Weights of a small self-supervised image encoder.
Training: adamw at rate 0.00085, 7800 steps, batches of 128.
Data: trained on cartoon faces, 101725 training examples.
Rows from block 2 of a small self-supervised image encoder, named by matrix and row number. Rows with one number belong to one neuron. Each number is 128 + 24 x the weight over its row's rms, rounded and kept within 0 to 255. All counts start at 0.
Before each neuron's rows are labels from the 100 images, of 14976, where the neuron reaches its highest value: "responds to" is what is common among them. Only what is clearly more common there than usual is listed. The data: cartoon faces.
# fc1: MLP up (model.blocks.2.mlp.fc1.weight, 768x128), inputs 64-127
# fc2: MLP down (model.blocks.2.mlp.fc2.weight, 128x768, transposed), outputs 64-127

responds to: green face
fc1.241 [122 122 212 136 146 149 114 109 129 136 109 132 114 102 186 129 128 160 104 128 132 144 140  84 125 132 105 125 127 126 136 135 152 163  92 162  92 134 124 103 118 164 158 201 130 107 138 102 104 126 158  82  98 123 106 138 113 112 133  98 132 183 152 126]
fc2.241 [145 142  92 134 138 131 224 151 138 108 113 101 119 125 147 107 151 168  89 127 123 124 117 139 138 140 132  80 136 161 162 121 125 120 123 129 119 143 116 134 173 112  99 149 115 129 126 138 147 140 119 115 195 131 129 147 129 163 115 141  99 124 122 113]

responds to: white hair
fc1.448 [ 79 134 145 148 129 103 188 114 102 162 130 119 141 125 104 131 146 146 150  91 136 127 113 132 133 118 170 128 136 124  98 147 114 142 135  90 144 113 116 129 142 102 181 111 167 138 114 136 121 102 148 155 146 150  75 140 104 115 124 139 103 162 148 115]
fc2.448 [153 131 131 174 163 100 105 118 135  96 130  60 144 148 116 138 164 143 123 141 104 131 127 144 157 116 101 152  97  85 125 138 123 124 145 142 126 135 114  98 157 138 139 121  86 148 137  87 156 152 109 113 132 115 137 120 129 135 105 104 109 128 141 154]

responds to: looking left; surprised
fc1.549 [132 135 131 106 148 160 135 143 103 112 147 159 125 158 127 154 153 136 148 152 143 117 138 125 122 161 132  99  99 103  78 127 112 152 140 104  83 146 104 149 103  77 119 149 105 154 134 131 144 116 153 112 140 125 157 105 142 153 131  85 122 120 143 126]
fc2.549 [ 89  91 115 157 134 117 158 109  96 139 136 124 138 106 127 149 117  97 196 166 139 165 136 100 137 144 125 126 104 152 128 138 108 115  88  73 137  93 155 130 154 161 148 132 111 109 155 100 150 122 114  91 130 124 107 136 135 161 117 103 128 130  86 116]

responds to: glasses
fc1.449 [181 131 130 118 192 158 137 134 120 151 134 126 115 176 132 125  90 130 127  91 146 133 135 150 179 141 150 118  63 130 152 145 122 127 119 141 104 123 176 108 111 108 115 104  94 138 147 146  69 153 127 128 131 158 123 111 137  76  63 105 125 126 156 119]
fc2.449 [116 136 137 141 127 141 137 123 124 100 116 142 122 116 151 121 122 101 132 189 134  92 123 118  99 142 115 127 192 131 160  67 146 131 171 140 102 150  89 146 144 133  90 143 109 145 112 123 140  97 163 129 146  93 110 114 107 151 131  82 134 135 173 136]

responds to: white hair
fc1.179 [ 81 132 168 141 138 128 184 134  97 133 149 144  67  99 145 108 148 132 128 129 132 103 123 139 169 136 127 144 155 110  90 140 138 115 112  95 140 102  86 131 139 153 106 165  95 159 132 159 110 114 140 126 162 167 144 109 142 105 139 140 116 128 162  85]
fc2.179 [161 127  92  89 154 117 154 131 123 108  92 144 134 147 127 144 131 168 125 152 141  91 115 152 131 164 160  93 148 123 134 135 137 147 137 106 102  80 169 129 137  89 151 152 105 119 114  85 132 126  93 144 122 125 102 141 143 135 108 118 143 155 109 125]

responds to: glasses
fc1.576 [162 160 156 123 134 148 121 134 119 119 160  97 116 156 110 124 132 134 124 104 123 116 134 130 133 107 186  84 156 118 119 122 132 112 125 126  83 183 164 119 120 155 145 195  69 140 149 141  70 140  88 139 125 147 139 142 123 126  91 117 157  98 136 110]
fc2.576 [142 105 102 121 125  97 130 140 139 124 124 150 109  94 142 101  76 125 120 107 113 116 106 107  78 140 133 137 120 166 120 144 121 168 125 127 136 153 152 118 152 169 188 138 131 140 110  98 155 100 126 128 134 131  92 114 104 122 119 113 103 151 172 129]

responds to: pink face
fc1.273 [111 115 141 123 129 141 225  35 154  93 132 128 100 147 125 130 134 156 157  98 158 108 122 129 113 170 146 124 130  98 106 143 116 131  94 113 128 137  88 116 131 112 132 159 153  98 125 117 110 168 124 146 147 136  85 112  95  87 158 121 134 130 141 137]
fc2.273 [135 137 136 157 113 176 142 145  81 106 132  98 118 158 121 169 127  97  84 177 133 114 147 141 130 145 128 140 100 124 143 124 139 148 147 158 134 141 102 128 154  94 121 128 125 148 114 168 143 130 130 127 142 121 109 171 119 125 137 130 117 146 100 135]

responds to: surprised; black hair
fc1.742 [145 123 125  82 144 125 166 121 125  95 145 150 113 141 121 167 121  97 147 150 124 135 112  97 126 120 107 120 127 117 134 173 122 130 109  80  87 104 118  99 116 128 105 107 117 109 135 164 133  78 124 124 163 133  94 131 151 109 135 107 104 142 139  98]
fc2.742 [123 128 108 172  85 160 115 131 124 115 118 135 133 131 160 159 123 115 128 132 135 153 130 114 168  71 168 133  94 132  95 124  77 102 100 118 132 180 134  86 103 133 140 119 151 117 109  63 118 113 145 127 120 121 128 129 133 126  95 141 141 135  89 146]

responds to: sunglasses
fc1.134 [176 149 119 111 144 110 181 115  95 145 103 169 114 169 143 152 129 164 115 132 135  75  90 135 152 123 174 112 134 135  81 158 142 126 153  94 101  68 120  99 109 122 135 179 121 113  80 164 129 132 112 166 120 127 151 106 109 116 125 140 116 157 140 135]
fc2.134 [102 133 122 138 117 165 130 102 107 136 153  79 124 109 149 156 136  86 148 107 133 154  74 179 123 143 124 118  94 118 157 135 113  73 104 136 115 101 157 141 157 150 110 114 194 127 121 142 122 148 101 116 130  93 112 132  87 105  99 169 137 102 163 104]

responds to: top hat; cap
fc1.257 [153 167 124 112 144 147 148 136 166 116  99 131 114 102 103 156 162 127 127 151 147 127 116  99 206 164 150 177 128 134 150 115 141 143 126 118 131  77  89 113 137 104 165 140 151 133 136 123 133  84 131 167 142 129 123 127 140  88 138 109 133 137 122 132]
fc2.257 [153 163 135 125  86 139 124 110 115 114 165 173 162 116 108 139  95 154 165 137 140  99 120 137 137 137 141 138 116 126  92 128 129 110  90 112 115 126 125 145 124 113  99 130 121  51 143 136 160 133  98 127 124 141 149  89  91 155 193 113 160 134 126 161]

responds to: surprised
fc1.713 [133 126 173 119 134 153 131 122 129 118 144 143 107 148 133 164 149 122 155 124 138  65 102 104  98 140 118  78 126 107 124 165 101 129 120 100  82 134 114 128 120 162 115 142 113 127 119 155 112 122 122 152 132 122 105 128 136  79 141 119  76 141 154 119]
fc2.713 [117 130 108 131 129 126 131 111 105 130 119 166 120 114 108 164  99 140 153  95 144 173 132 108 136 119 143 133 129 121 115  94 130 153 101 150 157 143 155 124 121 138 145 120 174 126 129  93 128 125 112  61 129 116 132 124 100 140 138 108 140 122 120 120]

responds to: white hair; long hair; surprised
fc1.721 [ 76 127 172 105 116 144 144 144 132 111 129  66 100 147 140 151 133 127 148 108 125 121  69 151 140 126 156 136 218 149 110 118 126 104 156 122 147 128 126 127 125 141 118 158 118 148 132 128  93 113 124 150 150 157 124 135 158 121  81 157 121 139 178 110]
fc2.721 [122  80 123 187 141 103 124 109 103 104 127 125 122 132 127 186 123 154 133 146 127 148 120 115 116 138 118 130 106 149  86 191 134 163  96 152  87 110 110  87 124 148 126 128 130 131 119 125 133 133 137  96 140  91  67 147 152 130 150 138 132 135  72 118]

responds to: top hat
fc1.493 [136 124 151 124 154  87 128 135  99 117 120  78 113 146 124 106 102 130 119 100 109  63 153 123 132 103 144 130 113 133 123 147 135  93 126 187 106 134 180 120 129 133 134 133  96 151 122 108 124 119 123 129 129 140 107 118 171 170 101 111 126 160 127 130]
fc2.493 [ 93 159 123 122 131 108 138 102 127 140 149 130 125  71 128 121 117 109 138 175 126 119  79  86 114 139 114 131 155 110 131  98 114 188 160 132 119 142 132 158 125 115 132 119 162 106 158 148 177  91 155 130 131 109 135 157 102 142 152 144 167  95 141 120]

responds to: glasses; surprised
fc1.265 [168 182 189 109 190 107 155 100 125 129 117 129 155 119  92 154 106 116 145  81 150 141 136 150 139 151 123 138 160 104 103 113  97 106  88  93 127  96 128 124 112 132 160 132 143 138 166 102 150 122 158  71 119  94 137 104 113 143 150  75 114 117 129 118]
fc2.265 [133 139 137 130 118 133  96 132 144 114  64 116  94 111 124 123 129  86 142 100 118  65 117 110  86 167 148 154  86 121 163 152 137  68 141 133 144 184 128 117 133 158 138 143 135 121  71 179 101 100 150 133 202 135  72 105 125 114 139 123 147 107 138 137]

responds to: laughing
fc1.672 [122 140 132 141 123  99 164 152 121 170 123 116 144  97 131 136 100 155 171 154 110 109 118 160 103 163 161 129 109 164 113 123 128 126 181 122 114 119 116 114 144 114 116 134 151 125 127 103 121 109 153 139 135 126 129 130 157 141 141 103 136 176 159 132]
fc2.672 [120 118 128 158 100 194 135 126 203 180 115 111 128 136 108 139 126  82  86 119 142 132 125 101 102 130 126 144 126 172 137 100  98 129  86 100 134 135 170 158 129 110 133 101 110 128 133 104  99 121 138  90 129 121 153 143 131  72 135 155 103  83 169 115]

responds to: laughing
fc1.3 [101 141 128  88 122 147 146 126 131 120 169 129 102 124 128 166 125 123 116 120 114 102 119 134 131 148 143 123 126 109 113 130 146  92 143 117 159 161 131 122 102 116 107 124 143 149 154 111 117 120 128 160 125 119 129 112 187  99  97 123 170 190 134 125]
fc2.3 [ 82 178 131 138  80 182 185 165 114 121 148 132 130 115 104 102 121 127 134 137 119  88 118 141 118 141 135  97 109 145 114  97 128 134 117 158 146 120 148 119 103 112 151 125 172 122 121 134 138 122 149 156 117 122 157 164 124 133 159 117 113 103 143 145]

responds to: surprised
fc1.185 [174 134 126 144 157 123 135 135 123 133 142 154  68 142 129 106 104 124 135 105 108  90 117 111 133 132 140  95 121 122 120 180 125 147 123 100  77 158 122 119 129 121 112 109  87  78  99 153 123 101 139 172 125 146 131 131 145  89 170 109  64 142 157 132]
fc2.185 [131 155 131 117 125 116 130 129 133 146 126 175 117 105 127 164 149 109 145 134 170 119 133  85  85  73 107 124 137 116 129 137 115 153 138 128 166 108 101 197 129 112 118 113 155 136 173 127 190 104 138  81 125 112 125 110 104 128 118 157 163 121 126 121]

responds to: pink face
fc1.759 [109 122 134 128 160 165 163  78 128 127 142 163 146 126 181 139 149 117 145 131 155 103 102 133 149 122 143 106 129 103 130 173 128 136 140 130 142 147 118 112 106 111 120 138 103 190 112 139  73 148 103 139 109 141 141 109 136 141 118 138 167 118 124 154]
fc2.759 [117 139 133 122  86 143  89 108 139 130 132 121 135 152 141 106 170 133 136 111 123 156 150 111 144 130 111 177  87 120 115 135 143 136 116 134 107 165 110 126 125 115 158 153 118 138 128 118 140 112 140  52 147 147 116  94 118 108 113 152 100 120 134  70]

responds to: pink face
fc1.37 [133 123 128 148  85 140 155  75 116  72 116 121 119 134 127 177 129 128 130 150 154 137 126 111 104 140 157 129 137 127 103 180 106 153 145 133 124 103 179 129 128  83 142 134 112 130 168  86 100 138 132  84 157 126 123 133 116  91 129  86 155 155 131 126]
fc2.37 [110 123 133 135 143 131 124 137 142 186 115 161 110 130 123 138 110 147 123 135 131 125 157 155  98 128 151 123 110 154 135 134 150 135 104 105 193 125 107 162 143 122 117 115  89 157 157 103 132 132 150 119 131 166 179 104 142  93 118 129  75 130 109 148]

responds to: laughing
fc1.163 [120 128 149 111 132 114 138 121 121 120 150  93  62 155 102 100 125 136 123  98 152  76 121 130 141 117 148  91 110 142 122 162 128 143 129 148  96 109 144 126 133 134  98 100 107 118 172  62 142 130 110 123 133 140 114 118 158 147 171 115 133 140 116 114]
fc2.163 [125 128 135 136  85 108 132  98 141 123 139 132 201 122 112 127 154 143 140 150  98 166  93 117 108 161 105 118 185 117 114 121 124 176 163 114  89 132 141 144 126 104 110 136 182 105 117 113 156 155 159 105 127 129 158 132  82 135 177 169 145  97 137 138]

responds to: top hat
fc1.725 [147 149 112 128 127 124 144  90 135 128  68 167 128 141 136 107 145 166 110 140 148 112 132 129 129 135 183 116 130 107 126 116 159 140 124 156  82 103 125 110 114 123 144 154 111 104 120 131 107 118 163 129 124 154 145 132 143 146 131 146 143 108 154 130]
fc2.725 [114 151 136  89 129 142 114 141 147 105 167 117 198 183 111 138  94 118 143 158 158 136 101 107 130 193 107 139  96 132 119 121 136 151 138 167  98 146 130 124 126 143 126 100 170 124 137 177  80 149 153 160 113 151 143  99  95 149 123 124 133 132  86 118]

responds to: white hair
fc1.344 [138 106 143 154 105 130 154 138 180 122 123 168 130 138 130 119 118 120 123 134 120 121 130 129 130  88 150 115 163 136 132 145 129 124 136 143 118  95  88 118 148 113 125 151 135 147 129 161 144 134 138 137 163 136  96 168 142 116 119 139 121 126 134 132]
fc2.344 [144 138 139 119 111 127 112 144 144 125 135  99  98 102 136 133 127 161  89 134 128 122 123 118 147  98 108 155 134 133 134 159 112 102 134 118 119 150 153 155 111 129  99 141 141 112 134 137 117 121 214 125 115 121 100 143 104 154 158 137 125 119 169 126]

responds to: green face; surprised
fc1.691 [ 89 156 117 152 110 159 145 115 142 124 157 134 150 114 153 161 150  93 145 112 112 187 146 129 131 149 104 148 144 134  89  92 107 128 134 166 132 100  97 121 114 124 148 152 170 136 142 153  69  86 121 115 127 126  86 124 132 139  96 137  96 129 144  92]
fc2.691 [126 133 171 124 146 158 144  92 154 125 120  98  96  75 107 111 141 147 102 148 100  74 109 102 127 148 138 134 160 163 126  88 140 109 149 115 115 154 131 127 111 127 132 177 107  94  98  77 144 163 143 155 141 115 115 140  99 127 145 110 145 110  97 118]

responds to: red hair
fc1.586 [139 169 176 148 122 149 128 119 136 134 116 145 140 120 108 126 163 127 147 143 118 134 135 116 153 137 177 145 101 129 147 135 139 143 102 123  95 114 153 106  66  81 155 149 144 102  81 137 111 114 156 147 133 141 153 194 131 119 112 110 129 156 134 135]
fc2.586 [132  93 119 154 109 143 150  71 170 128 151 123 125 120 147 155 113 145 128 132 102  97 122 112 124  78 156 182 142 117 154 152 155 116 110 128 118 143 160 139  86 126 128 119 131 107 135 153  91 156 120 137 124 106 140 122  81 120  96 116  87 107 107 149]

responds to: looking right; surprised
fc1.141 [134 148 125 137 134 118 202 152 118 103 130 144 142  89  99 140 103 151 133 166 119 131  96 160  91 138 141 155  85 150 144  85 131 117  96 145 122 105 161 105 149 104 117 111 127 134 132 134 113 123 118 137 154 132 124 141 116 106 139 136 131 149  96 121]
fc2.141 [114  80 135 132 122  78  86 147 145 120 115 105 115 114 126 136 115 156 149 153 133 151 156 134 138 119 132 106 118 169 112 165 136 132 147 127 112 124 135 125 127 128  77 120 153 172 108 111 133 141 108 200 156 130 143 110 112 157 138 177 126 111 127 118]

responds to: surprised
fc1.546 [ 88 168 159  92  66 148 140 118 154 158 145 141 116 109 103 123 151 113 139 112 121 153 131 136 145 134 134 136 139 139 144 168  71 133 107 129 152 129 105 126 128 146 140 110 129 179 102 128 119 131  97 146 144 137  81 101 132 107 130 123 116 132 140 133]
fc2.546 [110 146 166 187 117 105 152  83 118 150 127 123 126  79  89 162 140 111 139 130 124 148 127  75 111 154 138 153 132 128 151 100 127 137 163 125 120  89 118 120 147 118 162 102 152 114 149 111 162 129 163 117 125 148 134 138  77 148 117 151 138 111 132  98]

responds to: glasses
fc1.102 [127  99 120 107 131 119 171 129 113 108 128 150 130 150 130 102 105 132 115  96 128 136 123 184 153 150 141 133 125 127 130 117 121 152 110 113 130 144 126 121 112 125 119 128 162 166 133 116  97 131 144 106 153 103 160 115 127 120 160 129 138 116 131  91]
fc2.102 [148 137 124 127 130 112 149 152  80 133 168 112 150 134 127 120 137 128 132 127 116 106  86 116 142 142 137 125 121 133 128 109 134  90 143  70 125 123 115 130 137 155 144 160 117 193 144 137 166 117 107 140 140 136 111 108 151 149  84 165  96 110 119 124]

responds to: green face
fc1.711 [123 136 206 109 126 133 122 119 135 120 167  97 129  81 154 126 139  84 160 136 116 130 119  90 130 127  77 129 133 106 136 124 124 147 132 124  88 100 125 133 162 161 124 189 157 114 125 124 130 117 128 141 152 124 129 153 111 102 128 134 137 156 121 136]
fc2.711 [127 117 133 153  77 150 125 127 126 127 131  28 147 136 134 140 126 110 133 122 134 137 152 132 127 141 125 128 125 113 119 127 132 126 146 156  75 133 142 130 150  92 152 151 102 123 136 171 133 109 132 152 132 141 103 136 133 138 106 136  46 147 159 138]

responds to: sunglasses
fc1.635 [179 131 133 121 203 115 145  53 168 123 117 139 135 142 118 155 159 145 127 143 151 133 147 127 122 148 159 156 112 115 111 131 145 155 151 128 129 165 115 110 124 132 116 164 153 113 127 149  95 137 115 113 128 135 101 101 102 101 158 134 124 136 143 109]
fc2.635 [108  93 141 132 163 146  61 119 128 108 135  99 174 160 151 138 162 152 115 146 175  83 103 138 137 151  90  99 111 100 164 126 164 100 122 152 100 137 120 121 131 151 108 106 104 159 151 147 145 131 134 143 143 131 128 173 125 113 146 144 136 105 141 143]

responds to: laughing
fc1.441 [ 88 145 152 131 136 118 181  95 101  96 136 126  76 142 109 132 112 146 147 150 113 109 131 113 173 130 162 127 132 119 142 183 141 143 122  94  95 107 114 141  94  90  78 161 160 147 133 135 135 127 107 137 108 138 163 129 137 148 122 120 106 158 113 148]
fc2.441 [165  87 103 158 146 102 123 114 173 130 122 175 121 139 132 156 130 107  84  89 141 152 154 154 138  95 106 131 110 120 127 141 137 111 129 132 140 167 143 168 158 161 142 120 125 132 139 147 142 122  89 134 132 131  98 123 127 147 108 111 134 125 135 125]

responds to: glasses; surprised
fc1.394 [136 159 151 168 153 126 149 142 132 122 145 141 133 104 109  54 120 147 128  87 102 143  95 139 153 138 143 126  97  59 138 126  97 110 112 116 148 105 126  98 114 116 143 141 104 129 179 131 108 115 111 170 156 141 155 114 129 118 123 140 133 112 166  77]
fc2.394 [183 183 158 154 172 132 121 118 107 125 128 122  87 111 108 100 103 136 167 117 100 125 153 118 144  94 149 154 138  95 135 117 128 134 137  94  69 133 114  83 140 127 127 112 175 113  52  90 161 124 135 133 128 120 170 120 147 164 131 131 124 126 111 124]

responds to: looking right
fc1.568 [136 128 129 122 159 122 131 120 154 143 111 102  48 135 122 130 114 136 128 121 112 183 154 178 136 152 138 139 139 123 128 138 126 214 129 133 124  79 123 129 127 128 131 129 137 111 104  89 125 116 138 100 132  62 123 134 118 143 105 130 112 135 108 131]
fc2.568 [143 120 141 142 150 117 134 140 106 118 164 106 106  81 128 124 145  99 150 142  86  77  97 118 179 113 119 119 108 121 114 110 113  91 143  95  94 158 113  99 128 164 133 148 132 127 133 157 156 105 112 181 129 130 168 140 140 142  99 150 130 124 142 130]

responds to: looking left; surprised
fc1.520 [122 162 144 114 109 156 166 146 134 193 126 102 106 157 140 104 117 173 147 158 148 188 144  81 161 159 118 129 126 152 132 139 145 141 121 108 107 137 184 116 141 125 137 126 149 135 123 170 118 143 136  99 119 127 176 132 118 108 101 162 114 160 113 128]
fc2.520 [137 137 121  91 131 138 127 118 125 167 164 150 145 134 122 137 138 113 109  94 153 135 144 126 149 114 148 121 167 107 133 122  98  58 101 109  91 120 130 118 125 110 122 123 127 120 123 106 132 128 129 103 142 187 174  88 124 157 114 104 157  99 129 121]

responds to: white hair
fc1.765 [116 169 143 143 163 159 133 113 154 144 150  98 134  79 120  76 140 143 140 116 148  76 131 122 162 119 137 171 171 133 117 109 120 128 150 149 113 109  95  95 130 159 143 133 106  89 124 130  97 150 125 120 152 135 118 126 136 123 110 107 109 138 150 108]
fc2.765 [104  90  88 150 160 133 126 119 113  99 111 129 113 149 123  95 134 124 123 222 126 174 165 131 108 128 133 118 118 104 146 143 146 119 115 177 119  97 142 124 138 125 130 129 106 159 193 136 142 135  99 156 145 127 151 129 134 132 127 136 111 152 127 127]

responds to: surprised
fc1.228 [127 143 112 140 135 128 243 114 128 122 132  96 113  88 121  66 167 121 132 123 124 116 139 128 123 125 155  98 143 130 121 125 104 134 121 144 123 133 156 113 143  93 162 143 163 135 162 112  97 139 113  91 150 149 120 125 118 135  97 128 160 151  96  86]
fc2.228 [110 146 150 122 150 135 150 126 129 104 162 130 155 106 183  96 136 139 123 131 115 114 135 107 157  91 118 168 159 110 133 137 132 105 150  91 147 143 112  93 140 138 157 128  78 122 133 148 116 152 124 138 161  92 148 152  98 133 134 139 130 173 128 105]

responds to: looking right; surprised
fc1.126 [127 146 161 132  50 114 140 104 122  98 102 100  67 128 147 152 128 120 120 119 152  85 150 113 155 174 121 106 109 117 134 131 136 127 134 129 144 140 129  87 124  87 197 124 148 143 142 127  97 106 142 112 141 114 102 128  83 134 173 130 120 122 109 139]
fc2.126 [132 113 112  62 107 145 104 109 144 115 139 134 120 132  84 117 160 128 135 163 107 121 102  86 124 155 118 176  97 162 105 108 150 148 135 153 134 129 123 129 121 123 137 162 151 131 106  99 145 122 153 152 145 112 128 146  65 102 103 101 126 108  86 147]

responds to: white hair
fc1.584 [128 153 166 137 176 129 172 113 135 131 122 120 134 136 162 150 113 103 152 104 111 127 133 149 144 136 137  90  76  93 163 163 126 127 155 104 150 137 148 131 138 136 151 159 108 136 106 115  59 123 118 113 108 112 145 143 140 108  89 127 118 151 129 100]
fc2.584 [ 83 138 130 112 130 128 142 154  81 111 131 133 161 122 105 125 140 147 127 140 142 150 119 151 158 157 119 139 145 122 108 127 154 150 129 138 150 118 114 119 183  99 124 136  76 152 186 158 116 103 163 129 171  85 112 129 111 126 116 127 117 176 157 148]

responds to: laughing
fc1.262 [133 148 155 182 172 138 168 114 102 159 205 157 111 146 122 158 129 130 157 107 142 117 131 143 122  83 120 107 160 144 122 144 118 105 102 130  97 162 135  89 114  77 148  87 133 114 154 112 129 107 143 123 144 136 142  70 138 149 173  64 117 148 150 130]
fc2.262 [102 114  83 201 149 124 155 148 142 157 158 166 168 182 121 137 122  94 126 136 178 128 158 121 107 125 115 160  97 140 130 127 142 149  97  81 153 153 132 108 105 137 132 139 109 117 166  93 138 195 126 143 161 131 141 117 128 155 172 133 169 124 154 129]

responds to: pink face
fc1.219 [120 102 103  95 104 141 194 144 136 135 125 156 119  81  92  68 147 162 159 130 113  89 123 131 168 158 158 131 144 177 129  68  95 145 106  97 110 148 133 123 101 150 168 136 128 173 134 118  93 152 147 108 151 140 131 142 132 116 131 100 127 128 119 106]
fc2.219 [124 101 138 105 123 155 153 150 122 152 116 123 109 158 126 126 107 124 122 118 144 146 125 131 130  96 122 113 148 182 137 159 154 122 139 116 127  99 131 125  98 108 137 109 152 144 157 129 210 123 164  80 140 119 130  67 191 127 139 133 107 108 104 127]

responds to: red hair; top hat
fc1.659 [ 87 129 130 138 126 124 141 120 117  86 133 116  88 122 140 101 111 112 129 130 147 139  82 117 180 131 155 126 154 145 113 126  82 164 128 176  89 166 106 153  40 130 136 130 123 144 119 128 107 121 172 137 113 144 175 177 138 140 133 128 147 121 143 126]
fc2.659 [168 108 112 131 179 132 105 136 182 144 136 138 147 155 165 149 116 133 126 160 104 133 131 122 119 180 170 131  78 102 184 145 137 127 118  86 131 131 153 138  95 118  98 128 110  85 149 113 118 139  87 126 108 134 129 129  94 156  99 107 120 118 125 127]

responds to: surprised; sunglasses
fc1.270 [165 124 135 158 153 116 132 127  83 137 133 149 102  90 121  76 120 109 123 134 140 118 144 162 116 131 135 107 132 118 152 126 118 164 150 130 114 142 149 138 127 114 131 122 119 105 210 110 136 119 124 141 133 174 135 123 109 150 171 124 177 126 111 126]
fc2.270 [ 84 130 152 111 131 116 128 124 189 117 146 107 155 139 132 168 140 137 140 136 128 145 122  66 129 137 122 137 143 152 114 123 127 134 141 129 118  99 126 128 130 126 102 139 158 117  72 107 114 128 133 107 130 110 102 130  97  70 158 113  72 126 163 130]

responds to: white hair
fc1.17 [143 140 100 114 170 127 155 111 132 123 127 141 123 129 115 145 140 119 128 162 116 120 127 108 114 153 122  85 119  73 124 166 131 146  93 114  94 151 105 115 106 146 125 145  96 153 106 172 121 119 113 134 130  92 142 118 135 161 168 113  98 177 127 128]
fc2.17 [116 114 143 121 128 114 146 131 120 126 148 116 110 168 150 144 123 133 166 114 184 102 140  85 139 121 159 148  89 124  95  83 124 104 116 125 163 137 171 111 123 132  94 142 132 160 154  76 133 147  92 107 129 159  94 141 135  79 102 113 133 134 123 151]

responds to: top hat
fc1.402 [156 136 112 131 129 124 147 125 132  98 109 127  42 155 116 124  78  99 126 125  89 144 125 156 148 182 144 156 111  93 104 124 113 192 177 130 120 130 109 124 130 120 123 129  97 113  81 146 106  97 151 131 135  72 104  99 128 157 164 116 104 134 160 118]
fc2.402 [138 168 137 115 113 137 154 146 150 145 129 122 116  96 157  87 142 120 136 113 137  73 135 111 171  99 145  80  91 120 167 120 113  80 117 131 139 139  88 125 104 128 104 127 151 137 147 144 176 135 118 116 128 140 155 119 124 134  75 145 135 122 137 121]

responds to: laughing
fc1.382 [126 118 141 110 105 138 132 116 125  96 143  61 130 145 143 107 110 100 131 145 100 116  80 158 123 118 138 153 130 163 108 134  85 130 151 124 119 103 114 131 101 146 154 126 164 136 140 184 133 131 101 126 137 172 144  93 130 124 118 138 128 135 129 127]
fc2.382 [178 177 148 139 157 148 139 138 121 118 131 174 103 130 157 177 158 135 131 110 113 136 168 132 105 148 144  91 124 120 116 166 128 111 123 131 121 135 120 138 125 113 158 116 109 137 156  80 139 146 151 129 119 115 127 141 162 103 128 113 150 119 164 166]

responds to: top hat
fc1.495 [129 127 142 118 129 130 187  51 120  95 141 143 134 146 105 120 109 122 128 146 165 120 105 116 121 148 129 113 135  77 123  98 126 167 172 117 119 130  81 124 133 117 143 107 133 126 170 150  89 139 163 127 167 137 108 137  85 132 161 122 146 161  97 134]
fc2.495 [113  93 150 158 136 117 130 114 119  82  82  62 153 143 152 138 125  85 146 135 128 137 135 157 117 120 131 135 152 142 134 167 153 115 130 138 118  93 128 174 157 121 138 132 113 130 137 128 141 139 119 146 134 131 114 139 103 115  93 153 105 121 143 180]

responds to: laughing
fc1.545 [169 134 163 139 145 131 134 131 160 115 111  57  73 170 103  99 109 139 115  76 135  74 126 133 150 141 162  99 134 160 135 177 142 121 134 142 118 106 108 124 128 131 125 111 154 117 118  76 155 150 111 138 131 156 133 122 139 119 123 119 153 150  77 122]
fc2.545 [149 155 150 111 114 109 110 132 106 137 162 170 150  76 135 125 172 111 159 141 118 129 101  83 114 134  98 131 125 104  86  80 132 127 136  99  76 157 146 102 120 132 130 135 177 121 116 131 136 111 132 130 129 121 156 126 106 123 152 148 148 138 163 120]